From a checkpoint of a small image denoising autoencoder.
Training: normuon at rate 0.023, 3900 steps, batches of 64.
Data: trained on pictures of board games with random positions, seen at a slant, 48750 training examples, 5.1 epochs.
Rows from block 6 of the encoder of a small image denoising autoencoder, named by matrix and row number. Rows with one number belong to one neuron. Each number is 200 + 20 x the weight over its row's rms, rounded and kept within 0 to 999. All counts start at 0.
After each neuron's rows are labels from the 100 images, of 14976, where the neuron reaches its highest value: "peak on" is the class under the peak. Only what is clearly more common there than usual is listed. The data: pictures of board games with random positions, seen at a slant.
# fc1: MLP up (encoder.blocks.6.mlp.fc1.weight, 768x128), inputs 0-63
# fc2: MLP down (encoder.blocks.6.mlp.fc2.weight, 128x768, transposed), outputs 0-63

fc1.478,252,199,212,201,160,192,199,184,198,183,195,196,232,217,181,215,210,221,228,192,204,236,180,186,202,198,174,182,167,172,197,225,208,181,233,197,234,198,217,165,197,196,210,157,168,205,175,195,183,244,215,230,222,200,208,190,204,198,199,199,191,199,237,209
fc2.478,184,187,191,205,188,185,225,209,164,216,206,198,232,195,207,168,184,217,196,216,197,177,203,212,177,217,193,180,181,226,205,182,213,204,205,218,189,233,181,228,208,192,227,186,217,207,170,176,230,194,204,190,226,215,197,218,197,227,171,199,179,205,179,161
peak on: board

fc1.671,197,177,186,231,173,163,185,187,201,211,225,247,199,206,146,202,186,226,212,230,205,217,206,198,267,159,207,188,212,209,182,197,211,206,183,195,191,189,217,189,210,206,220,187,173,212,168,177,186,184,170,194,166,162,191,230,195,212,171,196,206,187,236,202
fc2.671,192,205,200,172,233,226,213,230,180,182,196,221,190,223,214,220,214,171,202,199,219,194,222,172,187,200,188,198,178,209,234,226,217,207,192,211,203,211,196,192,228,193,221,182,211,202,234,176,182,212,244,204,178,217,210,198,188,186,229,193,195,204,192,215
peak on: board

fc1.717,241,179,217,230,175,207,208,178,208,192,208,197,231,225,186,216,202,194,182,189,197,228,177,182,213,193,194,201,194,192,206,170,215,191,204,167,197,174,173,207,194,180,208,234,175,176,198,228,172,204,232,209,235,171,213,155,212,208,202,222,202,203,208,223
fc2.717,204,228,191,203,206,208,201,225,188,208,199,233,197,214,232,210,180,191,207,194,205,204,205,176,186,175,183,208,181,223,223,191,184,177,229,224,194,214,209,191,209,191,184,178,188,172,238,178,209,161,166,204,199,227,177,224,207,226,204,195,242,197,203,184
peak on: piece of the second side

fc1.144,195,206,169,180,218,185,165,196,187,196,215,202,172,201,216,194,165,191,179,184,222,203,220,222,187,226,239,199,228,206,182,207,186,199,205,204,238,210,193,236,231,178,202,214,199,200,204,206,208,199,214,224,171,163,168,206,188,233,203,227,211,218,211,186
fc2.144,201,193,197,224,209,201,240,184,207,189,175,216,214,210,233,221,197,196,221,188,207,211,226,224,218,161,151,210,156,203,204,173,209,226,235,220,170,164,185,207,176,211,172,228,186,180,198,204,210,199,180,247,249,172,192,218,196,187,208,194,198,182,177,195
peak on: board

fc1.85,166,189,203,193,160,199,154,188,211,193,213,181,234,198,189,203,211,172,202,175,180,211,182,209,179,227,167,226,202,177,241,207,181,208,183,197,197,185,202,219,178,220,175,218,223,180,185,202,204,207,231,238,181,201,201,175,182,212,216,234,217,182,203,179
fc2.85,217,165,186,207,208,208,193,196,209,180,202,242,164,188,232,188,192,176,199,217,201,202,213,221,217,187,213,194,216,217,192,202,196,208,239,190,238,228,224,163,198,176,186,187,209,172,206,172,191,194,179,186,199,166,224,252,218,222,204,189,179,188,228,204
peak on: piece of the second side

fc1.194,184,191,212,178,199,176,155,201,197,183,190,204,166,215,196,210,205,198,180,169,211,196,197,210,195,185,209,232,196,228,198,242,168,205,201,199,212,181,220,200,185,228,206,226,229,163,212,185,206,197,204,205,199,199,217,182,217,205,191,177,144,178,221,209
fc2.194,216,201,219,213,174,212,210,214,192,172,186,240,223,170,233,197,180,228,246,224,204,209,214,188,203,208,221,189,234,228,205,155,198,180,175,207,193,205,198,227,216,194,189,168,221,186,212,206,169,208,202,167,178,173,183,193,197,213,179,180,232,202,165,221
peak on: piece of the second side

fc1.504,168,199,207,207,192,188,229,162,213,186,210,210,228,194,211,195,204,223,194,191,186,187,217,187,215,181,164,199,198,237,225,212,176,226,223,202,193,200,185,212,176,176,220,188,175,202,215,163,163,189,212,192,227,204,203,224,175,198,218,226,229,206,203,199
fc2.504,181,204,190,170,188,191,217,222,226,182,194,184,189,221,202,150,217,207,194,181,207,227,182,170,179,219,184,203,198,237,194,149,206,191,189,184,216,183,194,216,211,179,221,218,228,214,211,169,208,226,225,181,150,182,201,176,219,170,227,200,188,229,225,165
peak on: piece of the second side

fc1.545,175,166,208,205,213,195,196,193,162,233,209,209,199,172,187,248,213,190,183,164,209,205,219,204,199,183,182,205,196,191,186,223,190,148,211,205,204,223,210,180,204,212,204,207,141,196,214,195,183,222,169,173,184,197,191,186,226,188,217,208,215,219,178,204
fc2.545,224,183,206,194,220,171,190,211,220,204,188,199,231,219,240,205,214,239,222,225,203,171,174,200,205,231,217,174,163,216,214,210,199,201,203,216,210,183,188,203,186,200,198,183,199,197,210,198,210,198,174,180,176,215,197,198,186,195,200,212,180,184,192,179
peak on: piece of the first side

fc1.577,216,198,221,209,206,218,194,195,156,224,227,193,192,212,182,195,206,223,172,190,187,198,218,247,208,231,164,254,189,203,227,209,204,194,183,222,201,190,198,184,210,189,173,217,202,216,205,215,187,190,204,153,182,208,249,234,190,189,164,201,211,210,182,250
fc2.577,241,189,192,156,207,196,182,194,216,203,229,201,232,230,228,218,189,176,194,153,198,222,173,199,220,223,203,176,194,194,196,191,194,206,199,211,204,228,214,211,237,194,204,226,193,236,220,200,200,233,200,228,176,184,175,221,187,166,211,204,182,202,189,195
peak on: board

fc1.730,185,215,203,158,180,147,163,192,185,225,178,191,183,207,188,204,193,190,209,185,213,206,195,228,236,218,208,203,221,184,207,215,187,206,199,217,204,206,222,196,193,186,178,187,194,164,192,236,251,209,172,198,210,185,245,191,185,230,200,202,204,224,210,182
fc2.730,190,234,213,198,269,195,185,177,232,215,201,183,218,221,213,200,192,174,195,182,166,166,256,214,195,210,189,224,198,177,200,208,195,191,186,197,200,202,197,172,213,217,211,203,194,184,200,195,225,179,198,214,187,202,217,177,183,194,221,185,173,214,195,233
peak on: table

fc1.270,199,183,190,210,185,173,222,210,201,231,228,214,209,201,199,206,212,239,219,169,207,206,213,200,214,194,223,247,193,193,179,214,184,228,192,182,203,224,177,208,178,175,200,193,232,187,199,236,162,156,186,217,167,210,223,217,223,202,172,206,163,220,181,247
fc2.270,186,208,192,190,218,217,209,201,205,200,181,214,167,207,212,195,198,182,150,211,195,204,201,178,215,179,180,186,232,220,163,225,186,210,193,229,197,193,210,218,206,217,175,202,198,170,211,164,221,236,225,195,202,170,164,187,193,205,199,210,190,207,206,233
peak on: piece of the first side

fc1.589,161,187,188,207,174,210,219,227,206,208,220,183,182,223,205,168,196,186,191,222,170,216,187,183,192,197,229,197,175,226,206,208,251,149,204,194,206,190,203,206,200,190,184,191,206,190,214,179,201,186,202,197,179,213,198,185,193,212,229,176,209,177,215,205
fc2.589,215,211,197,187,237,193,225,160,204,193,206,198,189,190,204,239,176,226,219,196,198,168,235,201,186,176,203,193,165,167,207,196,234,205,172,199,225,198,226,205,207,203,181,224,181,198,216,198,197,195,176,227,208,172,204,192,166,202,202,219,180,198,210,192
peak on: board

fc1.487,180,173,218,223,196,195,200,188,165,195,218,213,175,167,215,222,204,187,192,217,220,227,165,201,186,218,209,159,177,187,188,243,206,199,192,204,211,181,225,207,221,174,227,212,225,204,150,196,179,176,204,194,173,204,188,145,216,193,225,204,200,224,195,199
fc2.487,206,160,188,198,207,209,233,213,229,217,207,197,221,197,187,189,188,171,226,166,213,196,206,185,214,219,225,200,207,203,203,205,233,195,246,213,223,188,206,180,202,234,179,220,203,198,221,203,184,203,211,195,188,198,212,164,204,188,233,167,223,182,203,179
peak on: piece of the first side

fc1.555,182,197,200,201,173,199,188,225,200,248,202,197,174,194,227,209,192,194,160,179,226,235,207,216,218,183,168,203,194,201,190,200,195,178,185,216,173,191,230,195,210,232,201,180,201,181,158,210,188,225,213,186,203,218,218,182,202,159,190,167,193,187,211,229
fc2.555,180,181,190,223,198,216,201,212,208,182,185,202,241,206,197,198,221,193,207,205,183,190,190,211,200,235,235,185,167,211,211,187,211,184,165,207,236,182,198,225,210,242,207,164,203,199,177,171,194,216,205,224,195,194,180,228,221,172,207,206,150,221,207,184
peak on: board

fc1.439,216,174,222,203,197,188,201,194,182,205,216,193,204,176,155,203,223,232,177,178,182,204,173,215,170,173,213,198,226,195,180,191,195,204,174,195,177,213,207,243,187,208,185,194,187,229,184,184,217,183,191,218,182,202,186,214,224,219,159,244,240,221,247,205
fc2.439,208,212,200,188,191,224,217,164,173,204,197,173,212,173,241,183,229,177,190,188,229,216,188,232,174,216,182,161,213,214,193,198,204,220,214,208,215,182,183,212,176,220,194,223,218,185,253,198,198,184,214,186,193,205,197,196,190,237,222,164,171,179,186,188
peak on: table

fc1.200,195,185,229,189,205,235,182,174,207,228,199,211,184,179,194,186,188,203,206,161,219,214,208,194,213,176,227,201,210,170,198,191,202,178,198,215,190,199,176,192,218,207,202,173,174,205,171,200,176,195,211,200,195,196,232,164,165,203,200,185,201,214,243,209
fc2.200,202,216,217,187,216,195,189,217,214,227,156,204,184,210,212,182,199,174,205,175,180,210,135,210,211,210,181,194,191,221,234,124,175,214,227,190,202,193,213,183,188,217,204,202,201,203,243,221,196,234,207,198,200,202,198,227,174,190,196,175,174,186,168,225
peak on: board

fc1.417,194,196,202,192,217,151,195,211,186,228,188,219,211,196,172,224,230,181,216,209,182,199,201,202,170,211,239,196,180,203,195,177,179,188,210,196,199,230,166,216,170,205,180,196,173,221,224,190,173,182,184,219,174,212,192,222,196,214,191,203,208,198,187,219
fc2.417,235,190,213,197,235,209,189,198,222,193,236,202,198,219,229,248,190,174,230,175,193,176,226,223,222,200,178,225,200,185,205,219,207,189,217,184,178,187,199,177,217,187,195,192,189,199,187,197,201,206,198,171,213,223,223,202,181,179,184,215,229,179,188,178
peak on: table

fc1.42,182,203,222,187,197,210,205,199,203,175,199,206,206,228,193,187,210,198,240,187,226,168,216,227,193,248,189,217,222,235,223,176,208,215,167,163,192,219,227,203,180,194,225,185,194,189,229,183,203,201,244,195,185,198,200,190,212,197,217,184,177,207,197,162
fc2.42,213,174,190,188,169,209,234,199,176,202,182,239,232,228,178,221,209,240,183,222,171,222,199,218,187,191,206,142,217,206,200,206,186,213,178,243,196,215,230,203,204,207,202,186,213,182,166,207,201,217,180,211,166,199,202,178,228,210,220,207,183,214,191,195
peak on: piece of the second side

fc1.248,188,206,207,200,186,192,192,202,227,242,204,213,210,183,192,166,190,206,220,215,183,193,214,215,192,192,191,191,206,184,211,236,180,198,166,217,240,217,195,232,200,227,187,239,216,228,228,173,216,177,179,196,205,186,168,213,218,200,180,178,199,214,184,218
fc2.248,205,176,206,246,204,190,184,166,212,175,159,173,168,204,264,192,169,198,234,206,189,201,170,239,196,211,187,206,237,199,200,174,198,202,228,205,192,194,210,174,181,197,219,205,183,184,192,161,216,201,208,217,203,189,210,192,210,191,200,216,193,232,232,211
peak on: board

fc1.306,185,168,174,202,185,206,191,208,190,178,171,210,212,180,187,209,198,198,212,182,212,179,227,226,213,202,190,188,172,192,126,192,216,222,191,196,185,217,236,171,174,211,178,159,205,160,230,197,213,198,204,221,215,209,221,194,208,222,183,193,234,222,209,194
fc2.306,213,237,236,197,214,191,218,195,196,198,221,245,202,218,171,178,197,190,238,221,203,246,167,214,196,168,179,175,219,163,215,209,206,187,232,185,192,199,167,192,215,200,179,220,182,220,202,197,212,172,217,179,214,173,188,175,240,180,211,191,164,196,184,199
peak on: board

fc1.256,161,199,210,202,173,204,225,191,187,204,211,225,246,224,202,197,213,227,207,253,209,175,204,201,183,199,210,190,210,225,161,195,198,195,216,185,213,232,200,217,213,173,210,214,166,161,184,202,198,205,216,163,197,212,199,176,185,219,146,170,194,201,226,186
fc2.256,220,160,185,214,198,202,209,198,198,188,167,203,203,167,190,227,194,245,198,191,213,227,240,178,190,181,197,217,200,188,246,205,213,232,186,198,214,195,203,192,195,207,189,205,239,244,188,171,209,198,195,213,219,211,218,206,207,165,209,196,192,220,182,222
peak on: piece of the first side

fc1.356,182,180,197,200,216,171,199,160,180,225,193,184,222,203,185,199,213,210,206,213,229,194,208,192,198,183,259,189,220,195,206,180,192,169,254,203,233,180,170,216,187,180,198,219,199,189,195,196,196,210,199,206,179,200,228,192,200,168,173,228,219,212,208,209
fc2.356,200,206,218,195,218,217,172,220,178,213,176,195,208,203,226,224,195,193,177,208,184,181,225,202,195,203,194,202,215,185,209,225,217,210,224,186,180,215,212,201,227,204,189,220,232,178,193,221,216,185,207,249,218,193,161,167,172,181,251,173,206,205,199,187
peak on: piece of the first side

fc1.97,205,224,194,205,159,228,205,200,236,188,179,218,176,159,198,227,178,189,180,167,216,178,203,213,215,179,190,205,187,225,212,210,206,212,231,193,215,217,192,179,184,231,224,178,211,186,180,224,236,213,167,169,200,188,181,203,184,257,199,202,177,188,190,214
fc2.97,207,238,201,213,219,174,178,175,147,202,185,186,202,210,197,190,197,190,221,235,188,226,223,186,183,191,234,234,196,221,211,188,215,170,179,197,191,185,227,190,198,194,204,234,186,177,186,192,218,204,195,228,228,210,225,204,209,199,202,217,192,226,201,174
peak on: piece of the second side

fc1.27,182,160,174,168,208,202,187,176,184,199,218,229,169,236,212,201,185,218,194,201,211,234,207,174,199,188,204,193,193,172,183,188,194,196,203,213,226,189,191,221,199,213,209,238,173,161,217,187,224,184,214,194,184,185,208,213,222,221,200,170,197,219,211,211
fc2.27,201,219,251,189,154,223,197,160,223,219,226,218,209,207,186,222,172,195,160,234,186,210,219,213,179,147,201,200,246,212,208,198,205,182,182,181,218,186,193,203,212,167,246,209,200,230,209,200,172,203,190,183,183,185,214,222,210,177,190,196,193,193,164,198
peak on: piece of the first side

fc1.292,205,166,193,165,185,207,226,177,194,219,210,199,186,189,197,208,208,237,213,189,181,199,226,189,239,203,204,210,192,183,216,218,209,184,188,217,209,193,245,185,242,175,184,230,181,206,225,167,205,207,221,213,177,225,219,206,199,228,159,224,211,188,194,159
fc2.292,171,192,196,193,167,214,183,160,172,248,187,181,254,205,199,223,190,236,240,207,198,215,197,211,198,183,206,185,209,185,221,219,231,177,224,181,217,164,173,198,189,208,181,185,190,183,182,210,187,231,209,208,236,164,180,209,198,198,189,245,195,220,200,237
peak on: piece of the first side

fc1.72,179,210,201,218,197,219,215,195,196,243,198,179,199,193,155,208,209,211,203,207,164,209,176,208,189,207,195,187,197,237,205,207,169,177,205,196,187,197,236,244,208,196,171,169,169,176,188,184,225,194,201,188,168,226,192,183,169,224,205,202,191,216,212,182
fc2.72,218,195,176,216,200,182,227,219,182,193,221,224,210,213,190,221,164,201,201,232,199,200,177,169,168,188,198,173,210,186,201,194,172,243,196,159,198,198,182,194,200,190,187,196,200,170,220,222,204,228,164,219,195,217,209,211,190,175,209,224,196,177,216,188
peak on: piece of the second side

fc1.456,182,193,213,154,213,198,219,237,207,192,177,205,191,217,220,180,178,200,212,233,199,219,188,161,177,192,207,217,191,182,212,230,234,220,214,230,175,176,191,201,190,202,178,190,221,146,211,221,204,220,183,196,207,215,227,196,195,181,239,189,205,203,223,218
fc2.456,246,202,214,226,205,158,207,212,210,204,213,239,193,182,187,200,183,218,172,209,188,199,209,227,185,197,228,189,207,208,163,190,176,200,220,201,196,209,220,175,196,171,211,214,175,200,155,211,183,207,182,219,172,199,225,204,229,237,181,225,236,200,214,184
peak on: table

fc1.528,209,223,221,207,183,169,189,181,213,191,215,229,181,228,189,211,177,178,167,199,193,178,235,219,209,212,172,214,167,192,209,191,200,183,214,174,197,171,182,206,197,193,153,218,178,227,211,187,188,228,222,191,179,173,190,253,196,208,213,223,203,200,195,186
fc2.528,219,210,179,234,193,210,210,211,207,175,222,193,219,214,222,220,218,204,218,177,215,191,196,192,187,202,174,167,210,193,171,201,250,199,223,231,196,189,180,213,178,200,179,203,196,153,213,193,189,183,232,203,196,159,209,184,234,210,175,200,213,216,209,201
peak on: board

fc1.159,215,196,203,223,211,183,188,185,229,181,202,188,198,215,213,215,173,172,227,213,204,172,203,188,148,175,189,223,197,230,191,207,201,191,181,177,186,202,210,159,226,223,241,226,207,200,202,187,186,160,223,201,201,185,205,197,233,224,186,155,224,215,202,199
fc2.159,224,187,190,216,181,214,171,207,225,205,229,196,197,201,211,184,182,179,202,197,192,197,203,212,206,194,201,197,205,187,244,207,226,181,198,188,232,169,199,158,188,197,222,216,192,192,203,178,256,213,168,221,199,190,150,186,190,232,187,227,215,202,186,203
peak on: piece of the second side

fc1.461,172,219,161,202,184,177,239,245,202,237,182,232,241,201,166,205,205,217,220,180,176,191,168,213,188,200,223,165,210,194,174,195,196,191,198,195,173,192,196,213,202,212,184,223,189,208,172,210,211,203,199,181,179,186,194,198,170,185,223,199,201,223,176,221
fc2.461,189,216,203,179,173,215,167,191,189,212,189,166,199,212,210,177,183,219,191,211,199,228,213,192,229,265,156,239,217,186,199,176,202,214,209,211,180,199,197,214,227,237,212,199,199,241,207,196,213,211,187,205,202,178,212,212,203,222,196,219,231,175,200,218
peak on: board

fc1.716,199,162,193,187,201,198,189,176,191,190,194,203,188,192,180,229,223,254,230,227,208,171,231,177,221,201,226,184,203,200,202,224,179,172,173,211,190,215,205,191,218,215,188,162,207,270,172,196,221,214,212,217,173,215,190,163,209,205,167,212,181,218,176,225
fc2.716,194,201,156,188,204,210,226,192,210,202,196,185,184,214,203,173,192,171,172,204,236,197,203,197,194,196,202,197,223,234,223,212,188,205,174,225,210,162,196,222,178,166,222,221,201,198,202,236,201,232,209,186,193,237,203,209,205,204,236,223,201,202,159,165
peak on: board

fc1.84,211,202,222,233,168,213,212,170,174,182,191,196,218,202,191,192,197,235,176,197,239,231,225,174,210,192,197,198,236,193,197,198,189,219,194,180,203,187,213,234,155,204,194,211,193,161,227,223,192,214,197,185,184,191,188,162,195,193,210,218,230,175,171,220
fc2.84,195,195,184,168,211,211,179,182,193,217,199,196,174,244,186,184,202,169,199,202,202,187,212,166,195,184,218,210,164,182,234,218,182,247,191,177,215,176,225,201,220,181,197,195,231,231,193,205,201,190,163,201,209,184,181,206,201,183,184,229,162,188,175,199
peak on: board

fc1.562,217,200,187,174,192,220,192,200,202,184,219,215,152,198,176,201,218,211,163,199,187,184,230,180,212,253,193,182,195,192,194,228,183,192,168,201,215,184,228,209,208,234,197,195,198,200,173,203,153,191,176,229,203,203,180,184,214,179,238,226,233,181,232,203
fc2.562,208,198,230,186,172,196,174,197,152,210,207,219,174,184,214,200,174,209,202,233,204,225,209,224,171,171,218,213,164,232,202,177,159,203,230,198,199,199,164,200,213,228,208,196,212,211,206,221,203,220,204,190,207,195,188,216,220,206,215,184,224,182,211,160
peak on: piece of the second side

fc1.720,176,151,199,212,189,182,186,234,204,203,184,196,193,220,182,221,190,220,197,199,178,217,191,209,181,226,230,232,215,225,195,205,226,178,229,213,194,207,177,187,189,230,180,206,219,202,220,223,204,205,191,175,214,202,191,158,221,214,198,167,182,199,205,185
fc2.720,188,218,209,177,184,227,193,204,198,176,208,200,218,162,218,218,174,219,201,213,223,205,227,197,187,169,183,196,194,152,163,208,215,204,165,193,172,190,156,230,214,186,194,205,217,228,216,209,194,216,189,222,203,185,216,204,187,190,211,184,203,215,181,194
peak on: board

fc1.618,187,210,193,204,141,203,180,187,187,225,186,179,225,196,159,185,208,189,219,193,221,203,207,239,242,205,176,207,195,198,198,212,208,190,206,193,200,198,154,205,219,197,165,169,176,178,206,232,209,209,198,215,191,181,173,178,179,183,220,197,231,184,223,225
fc2.618,152,199,194,208,220,195,200,205,196,202,199,202,203,210,174,209,191,221,169,223,199,166,230,208,235,195,207,228,187,188,206,228,168,266,197,185,220,178,206,197,171,201,222,214,192,204,227,197,224,202,202,199,211,178,204,218,215,216,177,176,236,163,168,189
peak on: table

fc1.576,193,200,210,189,179,184,229,249,176,204,200,200,223,208,184,180,166,204,165,218,198,198,184,245,196,170,200,203,187,162,211,157,209,202,218,171,200,207,190,213,216,226,205,162,212,232,204,222,216,218,228,199,196,182,203,206,210,198,219,152,188,201,203,212
fc2.576,197,211,214,195,192,206,200,175,218,195,236,167,227,222,154,191,203,211,182,188,229,177,181,166,189,201,223,176,222,209,192,213,229,169,198,216,263,177,209,220,222,152,225,192,189,208,205,183,206,170,203,223,184,176,214,204,214,189,174,215,199,206,172,188
peak on: piece of the first side

fc1.315,211,132,186,198,200,192,186,210,208,242,188,187,185,227,212,176,190,202,194,213,204,213,232,198,212,210,240,172,197,234,200,188,201,225,188,235,189,187,161,183,238,211,178,181,194,211,192,186,208,208,213,202,186,204,197,195,196,164,203,203,208,196,205,174
fc2.315,208,155,199,167,202,171,183,217,175,210,202,203,214,199,218,151,201,201,211,204,214,234,185,177,168,191,206,167,202,200,193,184,218,210,167,178,187,169,229,173,222,226,188,226,193,168,190,224,210,255,212,204,235,199,205,202,184,209,201,223,195,200,211,197
peak on: board

fc1.568,181,156,231,213,191,205,187,194,173,190,187,191,236,189,191,188,220,197,195,233,218,210,239,203,228,220,179,185,216,216,226,194,196,233,240,175,205,221,201,204,184,194,174,213,182,187,226,179,196,210,221,204,168,192,219,226,209,190,174,203,208,139,222,182
fc2.568,228,223,193,187,210,200,163,180,215,211,185,211,174,207,234,233,231,200,209,174,198,198,222,183,188,228,250,210,188,213,179,205,207,171,207,211,212,208,206,165,203,213,200,210,227,189,198,206,205,229,167,177,184,160,195,211,179,202,225,210,183,214,173,222
peak on: piece of the second side

fc1.588,179,179,188,229,202,193,200,202,186,187,232,162,215,201,161,182,197,225,197,199,218,192,177,210,204,224,224,191,181,202,253,196,220,225,204,209,203,175,224,223,186,186,180,181,161,207,222,216,195,188,222,190,176,205,207,176,227,172,190,188,203,171,233,184
fc2.588,220,206,204,232,182,211,216,194,173,208,190,228,214,184,261,196,181,205,215,206,191,186,223,194,198,210,190,233,207,186,180,209,203,233,218,195,183,183,223,210,197,218,182,218,208,214,206,184,248,215,165,183,183,187,197,180,188,231,194,219,174,206,169,198
peak on: piece of the first side

fc1.684,195,221,182,217,200,204,198,216,196,203,183,189,220,202,193,193,195,214,208,182,215,206,199,192,201,215,232,198,209,165,210,200,236,194,240,195,189,237,193,236,183,203,194,214,229,204,213,209,195,241,181,192,209,189,154,197,206,196,248,195,183,171,214,179
fc2.684,203,194,179,230,220,168,191,212,180,213,216,232,171,193,201,183,170,205,221,194,243,170,177,241,191,163,183,198,199,184,221,190,191,207,187,221,193,185,182,189,186,219,178,198,216,181,205,183,193,184,152,194,205,203,211,216,208,202,218,187,206,213,189,183
peak on: piece of the first side

fc1.565,159,220,215,202,180,234,192,218,194,234,155,173,226,208,195,191,213,209,218,161,166,228,162,191,247,239,204,182,175,222,195,179,205,223,232,217,170,222,221,190,194,173,186,188,210,224,191,220,212,219,194,210,216,210,210,213,174,178,173,191,193,148,196,213
fc2.565,188,185,162,165,199,185,188,205,209,206,191,215,221,209,196,192,196,172,166,201,215,174,177,201,190,186,202,240,225,233,210,201,212,193,200,215,234,168,199,196,202,194,204,184,187,199,195,183,214,194,199,187,191,194,206,224,224,204,229,252,190,188,236,174
peak on: board

fc1.709,207,195,223,210,173,190,211,176,209,228,216,195,162,228,197,213,216,169,196,202,175,229,222,177,216,226,223,205,174,215,191,197,207,231,205,244,234,218,204,203,190,186,176,220,204,168,193,175,175,217,217,216,196,193,187,194,204,210,192,210,249,248,205,202
fc2.709,186,212,215,188,181,192,215,196,212,219,264,191,122,198,219,192,164,211,235,207,215,173,193,153,222,215,233,210,210,189,200,217,201,175,212,174,208,237,208,202,190,177,211,181,217,225,187,181,225,188,208,175,205,215,229,201,210,221,210,213,206,195,184,205
peak on: board

fc1.337,208,206,210,179,192,184,197,192,223,197,176,222,213,202,211,221,195,208,148,237,180,173,221,225,204,203,189,198,149,215,203,207,177,195,185,204,194,197,203,197,146,184,213,220,218,224,186,221,184,182,217,193,227,205,185,201,202,206,196,204,222,195,171,206
fc2.337,227,177,211,191,185,206,209,200,204,195,204,193,223,166,230,197,187,205,203,217,217,217,209,171,188,192,156,145,206,162,167,184,224,218,199,137,234,174,179,190,237,201,182,191,196,180,215,191,197,197,215,218,216,205,214,177,227,222,183,210,188,217,192,211
peak on: board

fc1.470,202,176,194,218,203,176,201,178,222,245,196,204,197,182,218,151,187,177,185,171,166,239,201,227,136,188,215,197,238,185,235,213,201,175,210,167,204,168,197,226,214,217,180,208,160,206,191,203,217,176,233,196,196,187,217,196,201,223,218,188,172,204,197,224
fc2.470,180,226,158,209,198,219,223,198,208,173,201,198,188,227,179,195,230,226,197,223,186,209,190,181,214,191,177,215,189,169,183,183,176,225,185,231,173,183,228,198,189,205,216,174,208,179,170,197,173,203,159,215,193,182,195,232,190,196,175,201,185,221,183,194
peak on: board

fc1.695,171,172,188,231,201,195,167,186,224,207,163,163,205,214,219,187,220,191,191,204,232,212,202,246,218,200,189,185,174,206,186,193,220,179,197,199,172,189,197,216,190,174,217,185,221,178,193,201,199,195,218,194,207,214,198,203,193,172,215,211,206,191,196,206
fc2.695,212,175,181,174,225,235,226,205,167,178,220,220,221,178,186,198,221,199,205,211,194,206,215,192,198,170,183,183,204,226,193,164,189,224,227,174,194,190,240,188,209,225,225,185,222,175,199,201,239,162,206,210,246,189,197,191,227,228,170,198,194,178,199,182
peak on: board

fc1.274,192,203,201,174,197,219,196,216,169,159,191,206,200,201,221,222,199,181,162,208,223,219,179,178,199,207,207,136,184,208,196,210,177,209,239,185,208,192,246,221,214,197,222,200,219,210,180,183,199,149,213,214,148,201,191,177,203,229,211,185,207,198,201,189
fc2.274,226,177,161,199,154,187,207,202,190,181,206,218,214,222,190,197,211,195,199,181,242,190,247,233,196,176,181,214,201,209,220,169,210,159,193,195,191,230,204,200,225,182,181,235,179,192,215,178,204,205,188,196,219,162,178,177,211,214,201,231,229,206,191,240
peak on: piece of the first side